From a checkpoint of a small image embedding model.
Data: trained on drawings of small networks of dots and links, 195000 training examples, 2.6 epochs.
Rows from block 12 of a small image embedding model, named by matrix and row number. Rows with one number belong to one channel. Each number is 500 + 25 x the weight over its row's rms, rounded and kept within 0 to 999. All counts start at 0. Numbers have three digits each.
Before each channel's rows are labels from the 100 images, of 14976, where the channel reaches its highest value: "strongest on" is what is common among them. Only what is clearly more common there than usual is listed. The data: drawings of small networks of dots and links.
# convs0: expand pointwise conv (model.blocks.12.convs.0.weight, 360x120x1x1), inputs 0-119
# convs1: depthwise 3x3 conv, stride 2 (model.blocks.12.convs.1.weight, 360x1x3x3, trained with AdamW), a 3x3 kernel
# convs2: project pointwise conv (model.blocks.12.convs.2.weight, 208x360x1x1, transposed), outputs 0-103

strongest on: ladder
convs0.308:460530469473528524531469524508520469537482503546579504515525467519491498502503491507461506506475511480506432472497467515469479475455458501514452509528519504496526516537506499524544513498476495498505488469488451507513502481505499463448491506499499494501497515469497509468506467492515522521512511497461461506489506462529508456498525527489546486480498501481540535
convs1.308:459523490456485517528500488
convs2.308:493497497521499527531486472521566525486508489458518486486516499475465454498490473495476469516509497436482465504502464435466477493441500467448500468508509488468480518472481494488522528514523534483512540511534470469502541523491491522511513488493497469526501520531492482504462484491477538503546515518520465482555498

strongest on: eight dots; ladder
convs0.73:522504493503468495521471516499508477488543543475489511508546500512518540519486580515491490495493493524498480508524469508559469509512531474504519511479491532507465513532500499522538538525506460503504514442499520470523516512429506521499497515530469484486513515523495524521490560500454542485476507534510529501521537544471496490509484524519516470478535511504487512
convs1.73:475498461475476466474479507
convs2.73:552555453462520515531545498478463515466471505493487511530511498491538516488441518488441549480482515498507521486488507501501512508490488466481461530502475524486550466544516535490505458497537492488471519504511528464451505523464494515493513453497510516500485460478523495463491522519508474465529495503486507545470463

strongest on: five dots; random links
convs0.98:497509515513488500451515545498514505471536513522500458500472465527526498522506502468494490472492480460543492477494484485518486486478535505495516502483515520500474510491484495474483524501438479485526489548459484475493480495527545457489549490486500523524488481552562496471462517482496462533488524510453508492474497481509487527490494536540508481501451432486505480
convs1.98:507492510492502550528541518
convs2.98:515491504520503497487563473496510421500502490503493517495485455468483519525549509524519489468526508507492522474486498520503497554524496513537484494486514450492501518507518524517477500488500482509498466509500471489497530523451540467531455511530492495455485458535543537485497492467493482473531492526491466504470511

strongest on: eight dots; ladder
convs0.33:535505495500494451503489470521494472470515488527496542502505482468539509530491511476505492463463514516544510538506508494502485530444505468500485456494504490482472509524469458486491533546481487516537493492489528466520480483530473492496524490470493516537522561546499555476507538475534442533475504487482483505536480498542473497514492507519503485538488519510485463
convs1.33:508529505514540521482515544
convs2.33:527510521494478467484509497490520506494502505486507512521550514483496475530505504490483486495504472488529495488477521503451539525520532554525514503508534528543518495501480468530521517489494510523500528521505477488533517436505498482503512504469495468480492529503559493527538510493472448513536474474517473461533448

strongest on: complete; nine dots
convs0.65:474480529479459541468508535449504452507513502505486518506491454466448516477485453493485495504482510541481473477499528484543446458475518484470455523478503483482483482495529484488493476495512496484454451495484487495482508480502471526496508499492506549476514492534488491489516472512489553507473473529501524510527540480519450496473525498475500511538526480456507495
convs1.65:510513529511533532503540526
convs2.65:526520482498484521492522542474514507520454506506511518518482486499507507473496530492486485489522464512501505481531498483507493479495420483499522523455472457519505468482546488547503513497485490554510472493519485516540492530534498523525514478505500519474503505443482464452499540494503496513512450491507540472477483

strongest on: nine dots; chain; loop
convs0.280:479479494500515508481492496438502496508562471497489537539489512480475471481498518481540513499479534525476491521477526489501420486510459489470508494486527497475513501465545484475514510535517496578534500512525478468507480537548510464484520475499560502519507507478489525495528511509477469553531486514515487545521499513496518487501481520477484496513502517479484478
convs1.280:503505470506531525525528541
convs2.280:536475562512486520508470508501513482480503485464480530511497474536452514520535427493501500513503525495506538501444496534506522506479514560524459469526536525489516528511475454481527522492507514491508490473540500472528525504530483535479492502479470445486530550507491514485501537499508499531514501499495546486505469

strongest on: nine dots; star; wheel
convs0.126:494512501473506473544482545474481516497535488539543490491465512510544489492518511526443505488516545496551503471527492513510453492503511499477519485468475488508520519475481514532498542536502532492460498495529491530462459508496518504517462470452430463483546491477518523504522492482486458518485466522498488496519496518517489498542485488519516471545528502509507476
convs1.126:513526501504540540525522522
convs2.126:498509484516453536450511504531479508501515493483475476492475513519479476466483508510486488535523503488518517493497513483471523512506552473503416472513504507486525503478528509467483547515452460519522486446523485495495498546516465491485450500477508533491488503484497493513514460498488534528554485516494514480559474

strongest on: complete; nine dots
convs0.19:488482479489442512483547529519521469483537515521500523490501500461486518494501501516500455505501478527494473477517542478499491516509488519517460534494520464523488505482562515511498498504502569521481530488501468519521508480485483518529460505491536513515529553494497513478518464505503566497468493509502456496503573474459446475469491509512506523497486486472511494
convs1.19:532534516537534483505517509
convs2.19:562471434485507499478448457465499517473479486470508510525456495499502484516471515499501460455526503481513491494533495486496490493470534463541521546480476479476541497497483487484492481496466521505467503491512489452514487512543505510482499489532509500522502520476497460518499525500496503504506509535486523478453488

strongest on: ladder
convs0.294:493490468519480500495465511464506535483483511506513485510509528483490518455512511486462517507507502503497511482517509465479528519562493481487424506437490457443529484483512502490502526501518503518492467492553491476468517525506495455485533506501491505534465515476480506524522515519480481504458522537565457476499480524515498497536476526487513549485495502477534533
convs1.294:520509504525553519505524527
convs2.294:509493531504494477504450527542512500488481477519464480519540478533523484531498455526506500505519523498494451504475487538508485488492518469526533523521516496454533516519506524506494458456443507467543481506486477498504513497518468470525533508511486501495560510521479524530480490528528479480477493503484502470550492

strongest on: two groups; five dots
convs0.15:515481492517500533512532484483492471534514518518494468528491486450530534460520472480484489541485502525498469459499514481478508509542495517531444513465494487521507520478514553543509490460491517483469440504544471471482518477537519485535503498496478548493493478466543500505502490510519511523474499526488453527522516473500449542483492519476469530479500463503494499
convs1.15:470502490457514528501513540
convs2.15:501525480523544480526470461493488501502500496497491480519504480496482528481513496436448473539515517523482482454517531529480513516453448518446476488489470524488549472489515526469466493469492473505470459482526498487528496524492552512471519485500520529496496435545513558471549495505469531474490532493504498532496539

strongest on: tree
convs0.339:491482483447489479495489519521476506478499444504494512493465521520478508468504530507490479495472435514474525457531519501486563488500537513473529526518585474534502503511515507489545516489498499510512494511500511498505497514481521473468501483557496479479525441520469501521509463505486518508504464475495528554471470530496472509524501462500482512511532523537503503
convs1.339:491498451460524497478479503
convs2.339:473509488477524498498486451497537493530504506527511454466484512502475508513535504517473513487531487479523474485555565472493520486481561503475496466479460532531483496479541565465479550486481488540469495486504521477484535518559495497508488484510536515503478479491499458553458467477474522469534458486510481500538469

strongest on: ladder; loop
convs0.88:474514497490508489510528497510504452528476504508457474526459450498457434530489505516492486556495499499493509490498474521517517535502485499557488525514536551482543511494481524523539500459468495473478475477462486523495491442518545503524457492505565493503510522477496473485487502490500481516482497537546496502494527468513511461526528498519483530506486494517485495
convs1.88:489524523525531498472466470
convs2.88:540484526501523522461473503504537518490485476472514512491484483458570526543482503519481421474499481466471489504526500501478518501470521473480501502479502547515494495528427534473495514475535521530491483500473447464558505543480526501502508467451544513516504478446507509486489500505464516526513509506548483490520511

strongest on: tree
convs0.3:554506518517499483533496501484477541493477508503551494460499503491545520513473490535509510515500508494521490491544518496503566511507507485496447527520446515544479500470490506461509527467527505532510488522505498511536501510525528468484520487487531517498532532510507470457510483489539515518474460484521427476488508457551520510521528485468521503483507533483494532
convs1.3:482499518515471459528473473
convs2.3:494507496437498507513534525493527444472519498504532539508530471557462509526455539507479517497474518483507523503489471507482483475523520508496476484564471474486459509450497546516508519532506537516509553477485533492459482455553484514491524537503508505524491502501516434540488529475515486482478492430513476556495476

strongest on: tree
convs0.182:505462506491477475489491491528473501494486526534462524501474502494499480462483457488500507512507517570483463509504565487461483497546473506520524489536510483490522523468482477481520497498537533477467559504503519470504497511569472550510511479544503502537472507488490531500477469483519527490468476469490497519462512520500468509523522480488520534538539492518503487
convs1.182:510475483495463476500461467
convs2.182:500502498480498470488538521493480466482522527506533561508476492510508524475548538561460490476494543504481462570510466514480516491517476467522475501513499514503489487511490491542503507493556457479514464487473491516491501518467511488516539454526481460498492449483494519501501479506512487487496493485474498501495456

strongest on: five dots
convs0.337:491518504492535519503438509487503503497522510493479496471521521494516548464517492482478544490471517494515477500472513525522527478535483502528503555507501515506458499534455466440528531489483488486508496549488521496494516470485492498520551499532529494489530542509506464463515542480506539487463493509504503473552518521509511494483466498514552456495503515529557496
convs1.337:489496485516471454515460485
convs2.337:529480529495522499521534476531527521475514471506496506517498540532575472443442465516489476470477461501547516486489515506470474502522499496497464490555525523515505509521495486506488459506458487502489514485531538558469499517496462471487513478524463472481521484477472521486487483503517488494552505481525535522518490

strongest on: loop
convs0.141:513508506471454536456504468461525519517535474494557495489474531512503493485506508466511519522508463468486472484513519497531573510526487515548494520485525469471495534495498487501477518486477538489451464499561513494488477500541540495511511466525492531535520457468492500540485494500529497536506528482519473491483486481495540500527475507484486452488515471496493512
convs1.141:495519525538535513507528531
convs2.141:453481506469517450468506520549509486444497543471532487491490489527506572513486525488518500567492533500511471519488501497476512477496491483499519517481489528516536446489499544471490496501517470486485541527531464503514475461571509522494486505485522520508520464522441487472495498511528481477476527488496535511510455

strongest on: tree; random links
convs0.127:514524515538509494463474478494511518484488490509512516554460555514537512510446493464480509468525522497507483518528534489485493493453494461526465479515504494514495542497493506484528494510509512447525475556536541506514524505541493534520538462512494497479510518511519499487505497506507516551486508512494494511482555484522503512487450515471527518437506490491447472
convs1.127:518506489493458468512465469
convs2.127:502492482519515517461472527487524491500504493522487531494514494529510538484505519502456467517497545501541480501555488518506472529478486473483505475541440499447483547548547498479526490492484498480540507451531515488481483504530524493495476528498503512508536491489529509494500531530499464510501493433498466509466478

strongest on: laid out on a circle; five dots; random links; kind: tree
convs0.260:521519554561514494487464549534484507523513506536500500491507514524503504480480523492538481451472504469517488470499489490477467511432540544513529518509456522498526488506523508522495541504470524496494480533523505518503522495505547487497480454484466545493499544514504500504507526497517468510508507475461513483522524500478509548479488470503531511483471492514556457
convs1.260:451497527495474518464513504
convs2.260:505517466471510458474512502505513443511456512502479462509477485457492537496511528477491502521540530507453549476517487524508486534514493575501481514542542483508507513494470454500517502495461495466493503511532497508509498491507525489476494496543507504540443465542505496481474498493530497434514458482498494474514493

strongest on: tree; random links
convs0.29:485537489513528524498505525511519477502518474508542527499510547494481475513491520469500478537501467498530536467456489516510486460450489497505497490501539504465532486494545532482475512511455492534517514523481545520540474491529536509512462491520488486498478534484493448477445529470505478562537541544528496498500537496491488531498501475475515512509530493500472493
convs1.29:481473471516476477520526536
convs2.29:478477491534489474490519463469491533524468476484476499506464502526535490511446479531535466481495505549496478515501506495526462528485514501448480491495517490469536536482455492504508511481518460495464488499552525471450478480517469488493484505491515522474528461490510528529473486499528512501492490507505526501464479

strongest on: six dots; ladder
convs0.334:507486541480477511499504483491478543488528493503484517494485496508503520450474490493531524511483570520488499516519502477533527467529470495493547557553478499530519494503526431482535502457508519504481481506475517491512509459473468472532521453485516463513456503467493498519527456521461496473519517456515497484503518506521546502519527523489498453509501490498511497
convs1.334:494507499508542533492535537
convs2.334:489505499537495482519492500473476554499470496509491511486514461501489497503501548459489531553543523484514486535515497481520466509480502491493528472531514491491482501466504529467448489488508499542484417471547487525508517451510500486511522518505535497495539468491502468498548483538526488509490525479481451512454509

strongest on: ladder
convs0.101:485510510481509535509479547479535515513494523532448496525500475483484461472513487515464469494507509530507477482509453427522549525499504543501522492459541485483536495463527533505488506523527519489473502504474492486495518498494541494521493494493524475497539519516505484536528504517516436499512514521517489484523502538496460525517521531491525525511548449551509510
convs1.101:532502506501527456490471468
convs2.101:510482539474552510467527489509504485457458446499485500518502480522519498532520477471515468488504504479476465492489493512517498529497505478493477467508491491476493551453446472454483457487532467529514530510482498498525461516527487466496500529495500506554543473439506444477535509540488495476494524509519504490524471

strongest on: two groups; laid out on a circle
convs0.165:493519511530493491506488556507507513482515519483508474468474522496507481483490519521481510461523514486462545522503497503483526522506454530508521542541547531489454496505504473529477549491500459477485477476452522563496489553523511537483487486485503508480562506516528461486498534502522512498486473464528489507514464490512489464527459530492517465517467507469511501
convs1.165:474466537510507538484497477
convs2.165:500464516540502536496513509493496487503497488505482488466512501510527467498498523511465497519485459510492479482532555507540472490455537525545491449461476496512439494502573530511528516515503483458527450516483438492499503492464455488504466513499508508496488510532493511467500511495526489463485540500476523493479487

strongest on: ladder
convs0.234:466493486523501497487522525503501504499510474534492503540480507503471478497520468501508467485543509552502489462532540501488475487486485499531533495485478487517533504486489487489550467482541470491516517501464488454524521481518534517491530532505507489512533496515533507498482499487486457448524501474523480488461585519520498509520524503574508472552504528471483471
convs1.234:484498512505532468504451473
convs2.234:513529514519472499503507523476509535513489521497538494495482439476490486542533480481499516482463501484495528495500537489459502481478534509528519492542478485516510507499447491472482544488506492553502485542524512544520513486540526507515494503536524552493501465503465534502478494474498492509509532526472487483545513

strongest on: laid out on a circle; dots: eight; star; nine dots
convs0.223:513504441495532504521501495473521466484528489542494529522547493520514492487489507531499492468505488508494508442507482533490476493479486508475482467510501494514479474494485510490507521586492492471450535484494482504492521483477543483498476515465491526493522515546412508490503484524528473514506504493499505479455494548520496492500459488477516519499480550554516485
convs1.223:503531471529511465516472476
convs2.223:524536489527536520479481466515519457534489492503526489483510517503487476536494496489468510487515499482489532520468527494497498490484509477454480487442478502474528481538514491505489495523512482512468490546490448503519518515546550478566501505493477499482516479498470489519501499464502465475488515500528441525489520

strongest on: eight dots
convs0.331:478524519470528472523442498454495469520501507535525518478514521503509532528519478505482505451517520544517508475513519501526494460495484544517490491468481532489503472479525533521488465505491531488491518467501530538477468492502514469497521506529453495524559534510508502478544502481507509512496472533538460457519493531467487476495501463510482500503506484541434474
convs1.331:516527509522548521515520526
convs2.331:467543471495520499482501489484463505512480487501507532483508506533490454521528521459479489499464490503549475525506491502505506521507508503494506505515497531502485486497491507522495457541501539501466491512502475483500534496475445486482530467526522527523516534509535512492495458517515537544521503458486544501473458

strongest on: complete; seven dots
convs0.107:471466523491489513508552515516448475486511490457481542453489490504481496502486488527481474486542497537487489494525480517489501505418461481503488499499507506504460502497506507518522546475470531462511516531528501472542536509533508534482452474491483498480461519470505480457493461523457471505523506504493563475512506501544493498503498481521477531503524508472491496
convs1.107:489470478471470483501469466
convs2.107:496486506502510504486482527532538500442475519508476521510505460510518511466501507519490494557510522527513472488535484483485473480482507501492490493509426519475513539526495543489499508504525525502506474506500489517503515498464506507496545493526533545523468493493494424508528465521506498491516508499465451457513473

strongest on: laid out on a circle; loop; five dots
convs0.275:474524517457502474515492519515505524546499507520497488480480493519507477463459501504470496460559509479521478493506459474531491518526527442538506489468518541505540484488509517509503530495470536450446470494507499504478546514523491524512471511436459489542511507513520516469519525497488469542515496508535526550514461502513465492499490488496474517523526483505512497
convs1.275:533530488533532514505500467
convs2.275:496500515529481478458514494543508492473479472506510508528522531526526496517460554457530491483475447518519486498501483498500499519537559528474481529483469550522512468489541487475503500525487495523523452567521473502493501546525510506507497491501532590442496512466527505513463497511534470495507465505493539481485517

strongest on: tree
convs0.303:509490461482534488496485503534542468458545458531527515530486505488521484526497517505521468438511507516475483503448493490513455465487497490481498491474502509498518531475552536478496523521498480526479516512491491555504522474491484501538458518504504485495495526472528511505511500463510467487534492508477481567447503484476506535476479552474484489512498498466473464
convs1.303:491498515501541535498543524
convs2.303:493473511527454518470478460482538502511444459566470501479453502471513478503480507507488500461513481519473491511484483488501489469483515503531502471495493507532481510519472484501510542521487480537547489510466512499492537503473572520458520495491464483496485522506508477510414505473451490489509513475503481482499508

strongest on: star
convs0.232:471433460531540529463486500474474510500523494468522500500504503505489520440489481513484519514514555515521494464488477474514524534531460513495464501493483497479501462530430494503541472535469507502512497481514478544499487485534482524484540493516513559531472525481492490530459528518507515478475517489473515483507491491505468499513526530488527491478489482504514450
convs1.232:518503493506450449503489505
convs2.232:545486565471512516487523454514528479499488483542539512469481499508508487473463468527477498495511467509509523487499526434489498496507475480480528481490540458505489505496491516469520496497499486502481474480520541516520526495489514489540529479450504486549495557540525464477491512494534508514461445515524507508519500

strongest on: five dots; tree
convs0.83:503517543519513555493519477503525520501495498514499545481517466514553468532485517523523501501463448458529512465498508517506505501469525476534472471464517510487504539486554525504533539513505466485487489514477495481554503501512522480526478495429508514472510502519545489512506522484481481522527495461461486488472510518471529495490461534493534492519505468512500458
convs1.83:479505536505537535509533510
convs2.83:501510495506480551475497481490463491535468531538482486498456495507519533492535524483501497516496512523536455482544561475492518513466500447530482527515516506495491511445480461504462539491521530535494487498519485538475531506463482477544493509505489508504530493465473476492521481524473475508481476518525477482540519

strongest on: six dots; five dots; ladder
convs0.17:502473499509514498461484502476537544536539475487537470546499529511495456465497506525523536573489513490508486545529520484493532496503482495518485541484479469509479496490532551511518470489499483498458469491510498532499496457505524494493494489499537499509522448478496476553499493524508495474519529489514477450485477443456514495523470524481531498499498521523530517
convs1.17:505506494514541533534538502
convs2.17:491528480470474503520476469536533504466496496475482486491495473536528459487493553529528529504537508529457493502467486483479462491515472509513518464479505484486458481467481494517489497495528482501492503475537513510514489498538527483528515480489492529480514480472477446477507537508527444517491536549458457484484512

strongest on: two groups; laid out on a circle
convs0.256:512539496514565503442478516469508520512473497514513465484476492512502517472515517480502491491484509459509492502505472479492509482516475452491525522497484452456435590521504488548531532523494490469466500482497470496503484497482481505454466485509535455525486498505510540544497488545473510491472485471490494491492501493516532532499467492480483472490486492493480486
convs1.256:530500517484470492444492492
convs2.256:529494454475529482506474534534520491497426496480474478463437491514508525497495505485507517501471490503540487512523493486495463497462479519520482518493508523489498452508518474511481476521452474521515478502478469501548524530535511464454490493470518476504507516519448504489504534504484496503513468474490518526492481

strongest on: two groups; laid out on a circle; eight dots
convs0.220:504497522470470524517492490473557495514449489469523513485482485530479480497456503489538543487533494458510531517513497527521468498488548505524493524452458522537484516548494489549477550466485518480471498470480458491496486498501521508501518521509490470536485536534513504526532458517502503488490518480508484511458514545509531447497510497532478525473482531519494492
convs1.220:514538518539494488516466476
convs2.220:495508509471522498516464503524501494539488497532476531499527537488531490477478519507526521517482497525494489483536499479472551489540510537468479516471472506477477508491495500507484481514493477513501504478502513487491514513512480509492506523474488461475554508480505551481497497494518428518472510523521549485494474

strongest on: complete
convs0.282:497518498540467523491557469510501543525510485443484530514535503486505524500521482485537511503469531494463512496490495514506489508534518524503532515533524514503444459481483487470491462544492490490498448519486520474516469466475504445478519502520514513523457491481493455572491482546499518487528494523466504473514485483504545479481497517528476463487517494497495503
convs1.282:492480486476466463484469473
convs2.282:514502478539510500513503480488507504519468474510505490487529467498476497533504509468504481509498473502454512507556520470532514490435500507486511497514517471551443504539504493522463511532505512511502528521459484491509507530487514508492458509476491475479540463506484517540466499489462500468502507528452520490531493

strongest on: two groups; laid out on a circle
convs0.318:470551511483483485445475536480532531522454531474503524460474545501490465476477507517506479504540502509526485507539492487480507481501497521483516505501483514475534532525477469479468489515443504479475521514475518520477472494502523494469453501462509495526558486536485491501480511543501466467542531455504517493457495521496493504537466503471476502494512509528464495
convs1.318:497517502525535513538512459
convs2.318:497529509469489494525501489493507485530534488556498549517505530505494532495508414477468538530477509510504492514478516552498536478510524560503484517494469475481481488530495507525502502497488465488503516518505486523471528522532486489471470525530483527522482497486513491479522508483490458517502494501480559554482465

strongest on: eight dots; ladder
convs0.9:491534507500480499449454510537531533482487483480536538437463501505503470518521549506518492498502514508508529513541503521508506529524508524510499518502482509468485508550498481482491538545478458521485490462442495470499477501486509524492485495497490493522504544526542500507484539482491477454528470470519512506450509517509544520516497518519504545448507514494458493
convs1.9:518535517537526485532499477
convs2.9:479519450450467459501525493472504500518496539468486516503463532494460508467532540508492506515506496527487507498520504542522516476506504508525521479499484504489502520492542483473539495513467526507483502473521546518509459513510532505483507531495478498474528459492506530503475516449478476518498524472515516482502533

strongest on: laid out on a circle; five dots; wheel
convs0.92:457447453555474477538490454501492545514477435510489472516500532490507505486458534508543476503500500476496472512500503507519497509490513531511553514534493524503532458476494453473562481478502533517494506519488513521477458501495522495514488478510494477524517478503526528483520466508518548483494490519542508513480540512522536522498518481512495512543469481511510491
convs1.92:515512512476488527489446474
convs2.92:499490468455511517504494503525483481478503493484478499517501509504477546509522518487464523502528531527471491538480503504492478508482523530486462449467495499504531569488521507522474420500495525465521481515483486549520467501488498516464490515504507501493509478492457473471472521492495453490466543511514466521502531

strongest on: laid out on a circle; star; wheel
convs0.328:522495484518482502477478468519493544498481512440520470462505483490501468516476514518501513449470485464489477500442506498516518488499479489440529479481465494486495512518526494503523469539513511555483466485509483488503541500429534501507486472479444512481525480516467503509485500479519522515489473533500460461543506488552469472488480492511504507494485477533502537
convs1.328:515492498516489517434482498
convs2.328:479484507499476556527504457475519525469504554511486494484536494519504501487475519459477511506491487530479467534476508534509494525471503507494524533500543537463516549499476459522501508477441496507519513469529486458493509501488487529463491478490490510537496534514494496515504463537518471463477487498496515455499525

strongest on: star; nine dots
convs0.205:504510462507506478485492476473478496465509487520520522506481532450469487544519500546519502554502514465538500478464501488507508492505462521459484512479480474476481464470478506457508464555508477509467510504545530557523476534450525478504515483519503478497483533493508480506490464499497491488492472515508517464534497531505444500475541456490517484492494500546525478
convs1.205:490514497518545528501521542
convs2.205:493523538528503525531494525501504489473525484460524495493468522477467474491484493508493537474494509501496517494515495515497490489482534481499473517478483501473486473493503508515474492518452531481500467522535511491540498506505506520558472507565511539500546496508496540509518447512508472473489528477487512561517524

strongest on: ladder
convs0.22:501506493448481490486510503472445521521513514519530524508506478539477493514490490517487456521472511555503458541521493482450489482530482475502532480487530512502488510586454495536498507490529499533485476487497479528513503485526494464540494474529531475478525507500458474535521516478501518512472487480526473528504530501513513481532513462481523548503483533539507490
convs1.22:500479477497466479466486458
convs2.22:437476497489527493542505471475488491518497540499543523504497487480525541496471501511481462458536492515474518500498474472475521517478497523470482507485522526481475480517480519467500504524538464519488541479543532466501518496511516511521543500475457476470510532509496457542496510527523463544513500528470540516500519

strongest on: star
convs0.125:498481537483530514486477508477474496498501523442499542477506491520492542489539527473482509553473507510494480476498463451472494531511530516528457454527486502503498519491510515532471483502467458531494498484509521509496493496480541508454509578511490499562528465491509503470524520478544488490513505526508497509460517489520505510549503533524517503511532503519458525
convs1.125:505515498469474503464452510
convs2.125:475501512515506507515512503495461505471513456476520581474517538486482495490581511490503516494510549515497513495478495503521469491479513481458490522531525496509512515516521510509482484520508552512449464516520440519479497469511537479543461544472474464474522478515477526530532461532466468504496494530482510492508527

strongest on: complete; five dots
convs0.151:510492526493471494522504484511537494493469526526452479531477521504516525495443451509527522508472497522518484499501521418530515465495479517499515501512516485524556505450521501514523474458529523465480519482461468509503509510488498477520481469510531503491495491514545488492540462487508544493443538513492503468485526469470457480485506504470513492503508467524533511
convs1.151:508523522510544532504532521
convs2.151:505476475461461470524484487432491549520524526484478474484476539474519515505496518485470496477513503531489525427454512496519485447485496525473528513505527470482478489482491488498524484533466554495463523507484512556475503506498530456496491501485467471500516552512480525516483482502531483522563474517469463484443555